{
  "encoder_norm": "batchnorm",
  "encoder_expansion": 4,
  "latent_channels": 16,
  "decoder_blocks_per_level": 2,
  "max_precond_dim": 1024,
  "one_sided": false,
  "steps": 7300,
  "lr_schedule": "cosine_restarts",
  "final_lr_fraction": 0.05
}
Rows from block 9 of the encoder, named by matrix and row number. Each number is 200 + 30 x the weight over its row's rms, rounded and kept within 0 to 999. All counts start at 0.
# convs0: expand pointwise conv (encoder.blocks.9.convs.0.weight, 256x64x1x1), inputs 0-63
convs0.84,202,203,159,245,200,170,230,166,190,206,192,194,144,214,137,208,199,173,226,192,173,178,198,229,226,207,147,218,164,146,244,199,185,137,172,240,218,196,166,232,217,167,143,207,192,181,123,189,210,212,227,224,180,189,187,210,208,175,199,238,221,265,194,180
convs0.85,211,193,195,232,183,200,187,172,271,215,163,223,185,198,187,246,192,194,180,253,174,151,273,215,221,191,201,166,194,197,228,247,179,140,178,217,167,163,227,224,232,225,205,220,175,225,233,224,191,180,211,207,201,133,165,181,188,201,209,135,236,213,156,173
convs0.86,153,176,193,172,242,227,182,183,235,245,182,203,185,188,239,189,201,229,190,173,207,255,187,238,218,128,195,168,168,207,203,171,220,205,215,178,260,195,237,135,220,244,162,217,207,236,168,177,209,148,200,210,175,214,177,214,205,173,152,147,251,192,189,198
convs0.87,177,200,235,233,213,210,245,215,199,190,253,191,141,167,180,224,195,214,193,127,167,212,140,207,203,161,178,230,187,168,243,224,240,136,188,233,197,194,199,210,194,212,196,263,225,243,210,213,217,215,219,180,173,213,159,205,163,203,146,200,209,205,145,165
convs0.88,195,222,213,187,177,116,209,213,170,159,164,200,201,189,163,227,259,193,178,210,200,194,261,207,219,189,189,220,152,221,219,217,222,173,159,239,204,176,242,235,190,131,175,153,174,196,201,197,204,193,194,268,211,199,227,198,213,211,265,211,209,240,243,215
convs0.89,224,184,234,204,223,191,162,259,194,232,201,192,204,194,190,186,185,255,239,147,234,230,151,213,185,198,189,167,193,147,174,173,170,242,213,183,275,183,197,203,204,234,201,277,228,181,185,230,235,195,212,226,202,189,170,235,235,206,220,238,180,180,158,151
convs0.90,221,211,198,248,202,221,227,256,232,187,198,209,163,269,170,159,254,245,180,183,212,181,213,218,190,204,186,215,216,185,197,224,242,197,175,229,186,213,197,170,203,225,186,233,169,230,188,172,243,240,181,216,205,144,167,157,228,179,257,218,180,205,124,242
convs0.91,209,198,167,204,209,193,214,214,239,161,155,149,163,209,143,223,158,132,253,201,177,161,219,202,223,229,191,174,211,233,203,140,181,148,147,246,208,229,178,229,216,239,189,200,175,245,238,183,216,199,223,230,225,224,155,201,220,187,217,186,227,212,219,174
convs0.92,183,196,151,211,208,235,221,181,189,182,150,207,197,233,177,202,176,181,226,191,219,215,219,231,251,213,234,215,196,214,217,200,160,149,228,194,204,152,205,249,222,184,210,158,147,197,220,270,172,204,178,214,184,237,135,217,200,169,281,172,215,200,158,162
convs0.93,190,175,259,196,249,215,171,257,216,204,199,200,173,208,193,231,231,211,205,205,187,213,192,189,187,236,264,237,144,132,195,176,177,191,208,196,202,246,149,187,233,186,226,201,206,184,154,225,191,213,161,212,189,230,175,195,184,209,196,280,130,211,191,158
convs0.94,177,212,168,183,174,240,175,236,207,273,172,211,181,158,222,207,178,184,143,212,163,202,206,182,237,149,169,169,230,163,219,211,183,139,198,241,218,210,208,187,232,209,167,239,248,216,183,215,206,210,227,230,160,210,210,266,173,175,169,184,190,254,171,176
convs0.95,162,215,213,129,183,178,149,175,212,228,215,199,151,160,163,216,210,267,225,209,184,175,194,173,261,157,179,187,230,200,224,178,176,241,216,186,222,203,232,186,204,216,191,254,251,187,226,233,182,158,203,248,195,233,172,222,224,206,217,147,236,201,173,212
convs0.96,230,187,222,258,173,187,190,240,241,221,200,230,184,190,142,233,273,198,221,207,149,208,190,140,243,245,225,180,184,255,220,205,222,214,180,211,233,240,189,245,239,198,235,217,200,199,206,222,206,162,184,227,161,208,198,209,242,183,189,262,184,225,181,220
convs0.97,215,189,169,177,217,201,165,220,214,193,244,251,233,220,214,150,231,270,187,209,182,145,174,182,196,236,190,177,154,225,201,154,181,181,220,192,221,227,152,226,225,186,201,220,194,230,204,208,176,195,193,205,189,180,192,157,254,161,149,250,135,166,183,158
convs0.98,250,173,226,226,257,248,164,171,233,133,180,199,244,132,243,181,206,200,197,221,213,208,211,162,246,190,194,192,164,204,172,179,264,230,260,167,129,209,196,206,186,224,211,174,179,216,172,207,217,197,164,184,236,178,179,182,218,210,205,187,190,199,189,184
convs0.99,211,227,155,245,191,168,228,147,230,171,167,218,183,209,223,244,210,192,186,214,144,257,201,130,206,158,190,156,221,246,216,181,178,182,174,221,234,233,237,216,243,180,187,233,174,209,181,217,197,209,195,195,226,203,175,222,230,182,166,158,226,138,170,170
convs0.100,193,190,231,213,169,161,165,240,247,209,187,207,220,214,167,206,221,147,166,196,145,186,292,175,240,206,191,211,196,243,211,259,167,192,166,234,194,210,196,245,190,255,209,170,223,205,172,225,193,217,202,179,191,212,213,230,168,156,187,239,233,164,239,213
convs0.101,206,235,192,177,196,189,223,218,194,200,176,219,179,189,203,205,152,217,199,253,254,239,239,213,200,184,210,212,177,162,224,215,231,271,162,228,222,188,229,237,235,230,196,263,251,184,184,234,238,200,276,195,216,173,205,217,179,247,187,176,233,146,196,232
convs0.102,157,188,196,191,161,158,187,183,197,230,228,210,194,257,188,154,223,203,196,216,153,168,223,184,231,161,163,226,177,197,226,265,213,158,189,257,225,156,209,228,212,196,140,203,231,184,223,192,188,239,230,240,226,205,164,203,205,218,259,223,266,198,181,209
convs0.103,186,231,230,183,202,205,212,199,201,237,215,270,167,203,196,260,184,208,138,190,157,216,235,237,188,241,179,211,178,161,202,251,175,181,170,184,207,151,178,183,166,155,227,231,222,174,207,185,203,263,142,203,228,242,149,169,216,170,195,206,184,232,199,179
convs0.104,183,239,274,184,174,200,138,195,235,229,196,115,189,161,159,181,221,226,206,234,222,153,216,190,224,201,197,201,236,233,187,149,214,175,232,190,196,189,214,182,169,208,163,204,197,225,117,168,229,151,181,205,186,192,206,209,213,199,202,163,212,240,188,181
convs0.105,242,223,220,160,170,217,182,226,254,209,199,216,210,221,208,207,202,180,238,238,154,128,237,167,199,201,142,209,136,185,218,195,194,140,187,216,217,213,176,253,172,276,165,199,179,212,189,230,166,204,199,200,200,210,249,219,208,192,200,208,159,154,209,224
convs0.106,213,183,237,233,195,155,196,191,198,173,235,187,224,190,199,215,188,186,236,202,160,214,238,174,217,185,148,176,136,215,195,210,193,194,186,292,191,223,212,155,206,256,150,177,178,250,180,170,268,155,197,191,231,188,217,191,192,177,214,219,194,149,236,178
convs0.107,220,186,206,206,197,181,186,226,220,211,242,194,186,147,154,233,173,208,268,213,114,209,237,230,219,220,157,151,230,172,205,174,216,253,189,265,247,187,222,216,175,192,181,214,151,215,205,182,253,194,206,229,196,190,210,195,190,236,247,178,214,216,178,175
convs0.108,195,193,202,228,129,231,199,205,232,218,196,281,190,175,169,155,254,170,204,185,173,197,178,221,230,175,210,215,171,189,192,195,158,222,171,186,249,192,182,185,223,258,222,220,224,266,161,234,229,190,231,154,191,201,147,190,203,229,190,211,190,241,166,229
convs0.109,195,242,216,179,160,215,180,233,237,215,159,226,185,182,199,270,226,196,209,145,209,232,214,222,156,200,206,220,207,204,250,157,147,212,221,183,139,210,183,231,231,230,192,250,239,234,271,207,184,160,215,194,236,219,206,230,174,172,228,215,169,196,176,212
convs0.110,237,240,231,201,225,169,173,216,256,201,210,195,159,158,220,205,215,242,221,163,192,245,146,192,244,177,175,236,101,215,245,182,173,213,195,197,171,160,191,204,195,251,217,218,227,209,184,212,209,182,205,169,236,209,244,203,175,167,243,176,197,218,226,222
convs0.111,210,216,186,180,150,209,196,250,210,255,229,199,163,221,177,184,209,208,133,143,170,211,126,188,149,273,184,228,217,254,174,219,171,222,217,197,187,199,187,196,171,207,197,262,198,198,218,225,233,201,213,219,146,231,184,190,182,218,187,226,166,217,178,203
convs0.112,176,184,228,209,243,250,201,219,188,177,209,197,177,175,170,216,226,230,112,178,246,193,175,167,208,204,246,195,218,169,200,201,177,193,209,162,197,161,177,184,111,201,194,206,215,197,154,187,206,220,235,194,250,198,164,152,233,242,204,178,202,209,134,215
convs0.113,180,210,227,181,181,100,220,167,246,207,198,176,229,158,180,200,204,196,205,228,195,212,226,144,217,206,248,219,210,238,141,185,196,214,147,277,212,189,170,214,186,187,172,189,202,207,159,175,185,176,213,163,204,174,210,182,198,194,207,249,194,226,261,167
convs0.114,158,213,194,163,221,195,200,197,234,229,166,217,208,217,141,234,211,209,214,211,255,160,225,158,211,196,121,154,176,147,235,205,189,182,194,201,229,187,235,185,237,248,164,189,223,208,178,252,227,215,193,121,194,206,203,202,211,190,247,182,227,240,188,192
convs0.115,221,260,217,244,220,244,137,233,202,192,214,188,145,210,170,219,206,261,130,175,208,208,189,228,218,160,206,215,204,173,198,198,185,144,204,215,245,162,177,224,168,234,184,212,261,230,224,219,209,208,171,194,221,186,199,246,215,185,232,197,205,212,195,135
convs0.116,248,210,246,224,181,230,213,199,207,219,221,221,166,226,183,244,201,161,150,184,191,224,219,210,182,230,144,199,220,173,159,179,217,193,163,151,238,208,162,217,228,221,223,216,255,268,168,190,223,187,253,143,195,145,208,198,174,194,212,204,206,212,145,173
convs0.117,174,224,209,213,204,191,263,168,173,213,164,212,209,225,173,246,186,205,192,248,178,241,235,212,213,194,200,179,223,187,217,173,216,216,250,257,235,241,210,271,233,206,181,197,207,204,162,216,161,210,197,131,228,114,193,214,184,193,217,148,204,182,186,223
convs0.118,268,255,192,217,209,267,235,206,125,257,221,171,237,185,192,233,206,234,201,184,206,228,165,178,176,224,194,243,158,182,173,193,141,213,200,182,196,153,195,166,230,199,209,204,218,239,187,167,189,214,177,232,189,210,188,190,161,196,220,214,168,142,180,183
convs0.119,187,213,191,170,219,204,180,205,221,219,229,215,219,253,236,255,229,139,164,219,223,177,207,218,192,153,166,266,137,216,167,188,156,230,149,198,236,211,240,205,224,184,144,214,183,223,220,196,160,197,255,217,185,205,194,216,210,166,194,201,155,220,169,162
convs0.120,230,212,145,207,253,204,240,203,239,179,194,236,204,230,156,207,206,221,198,190,202,193,233,145,273,253,176,205,245,216,179,149,233,195,241,189,201,240,164,252,222,234,142,212,193,215,181,217,155,238,190,202,166,195,171,188,190,184,231,159,184,223,192,198
convs0.121,240,220,217,192,209,155,252,168,177,241,206,204,224,206,156,215,199,192,199,209,128,218,239,267,206,239,186,212,188,198,246,181,183,193,162,226,219,160,183,196,172,282,180,203,247,223,195,224,188,217,147,202,164,212,175,208,189,213,215,174,249,143,206,213
convs0.122,197,220,180,235,219,117,222,201,187,220,182,209,174,185,164,169,171,208,176,183,179,196,268,229,240,216,223,158,192,170,238,155,228,231,163,273,156,198,146,216,191,163,208,208,187,188,192,225,157,209,171,217,206,182,226,248,245,195,189,208,209,149,196,206
convs0.123,210,198,248,243,175,192,195,235,168,205,251,222,184,179,155,257,230,191,210,198,209,233,227,149,121,199,207,226,200,190,153,179,243,214,183,229,208,149,229,178,222,189,155,166,240,207,185,213,221,244,177,210,197,210,211,126,218,209,198,232,190,199,198,147
convs0.124,213,194,202,198,226,205,180,205,224,207,197,249,198,225,199,244,221,209,191,217,171,180,162,237,224,182,203,136,203,114,241,140,184,202,190,136,256,163,212,217,245,215,210,188,236,245,169,177,197,226,164,216,260,181,156,206,203,178,217,227,203,220,167,190
convs0.125,208,263,197,229,182,147,196,209,264,218,223,189,196,152,185,197,216,188,216,242,210,235,268,188,251,205,148,223,220,229,199,214,176,185,196,270,182,200,205,215,199,216,242,170,199,198,181,220,198,191,219,206,166,272,247,176,185,168,212,156,191,176,155,180
convs0.126,172,231,209,195,203,218,170,212,223,222,202,199,153,208,166,211,147,145,175,248,203,222,232,203,177,191,142,157,223,206,256,182,128,157,159,208,206,123,216,207,199,200,164,213,181,185,179,156,225,199,178,215,192,204,185,211,161,188,238,162,187,171,237,161
convs0.127,184,210,251,194,170,204,258,200,257,181,154,223,149,156,198,239,235,240,191,228,217,224,204,185,216,218,144,211,194,201,213,230,223,236,191,186,183,189,198,197,241,208,232,149,230,216,203,224,241,242,152,211,160,163,187,173,214,201,235,215,172,264,162,172
convs0.128,208,218,220,181,239,212,217,232,218,204,202,224,197,198,176,241,194,225,192,245,222,174,153,152,212,178,167,178,207,215,204,173,150,206,220,204,215,269,184,238,227,202,174,196,214,185,156,159,275,206,160,198,189,208,112,153,224,165,222,217,207,186,145,217
convs0.129,178,193,216,220,199,213,166,259,227,157,216,206,190,186,189,197,148,227,193,224,176,222,183,220,253,193,281,206,200,162,198,165,197,216,154,229,215,151,210,253,207,187,228,237,226,242,196,210,155,234,179,191,162,188,177,147,231,210,157,243,173,227,221,163
convs0.130,148,195,220,172,181,192,210,165,196,189,244,233,172,242,171,186,247,215,148,191,208,223,197,197,265,189,199,189,161,251,162,255,169,171,238,237,222,247,199,205,198,246,208,231,198,174,191,206,224,156,260,243,237,173,233,215,192,214,189,164,173,234,187,200
convs0.131,173,252,223,168,135,205,196,174,203,209,210,213,229,223,209,224,182,217,135,134,222,234,143,178,239,209,181,175,196,236,206,173,198,160,189,181,207,188,199,203,196,243,212,265,259,219,174,206,135,201,190,207,183,253,229,199,211,234,203,200,217,223,208,152
convs0.132,200,221,227,258,168,199,206,233,154,173,197,203,199,186,196,199,246,267,213,194,143,207,217,170,207,195,133,204,144,195,152,221,203,160,202,264,225,241,220,211,201,174,195,196,231,215,144,240,211,182,188,183,238,164,252,196,200,188,186,172,176,152,221,204
convs0.133,248,191,166,201,168,190,249,193,262,163,198,171,241,163,168,174,181,219,194,188,143,164,217,167,200,205,199,208,175,253,221,263,140,206,196,218,233,209,200,228,182,191,170,138,236,181,161,181,166,180,174,208,204,189,209,224,218,194,212,236,238,248,165,181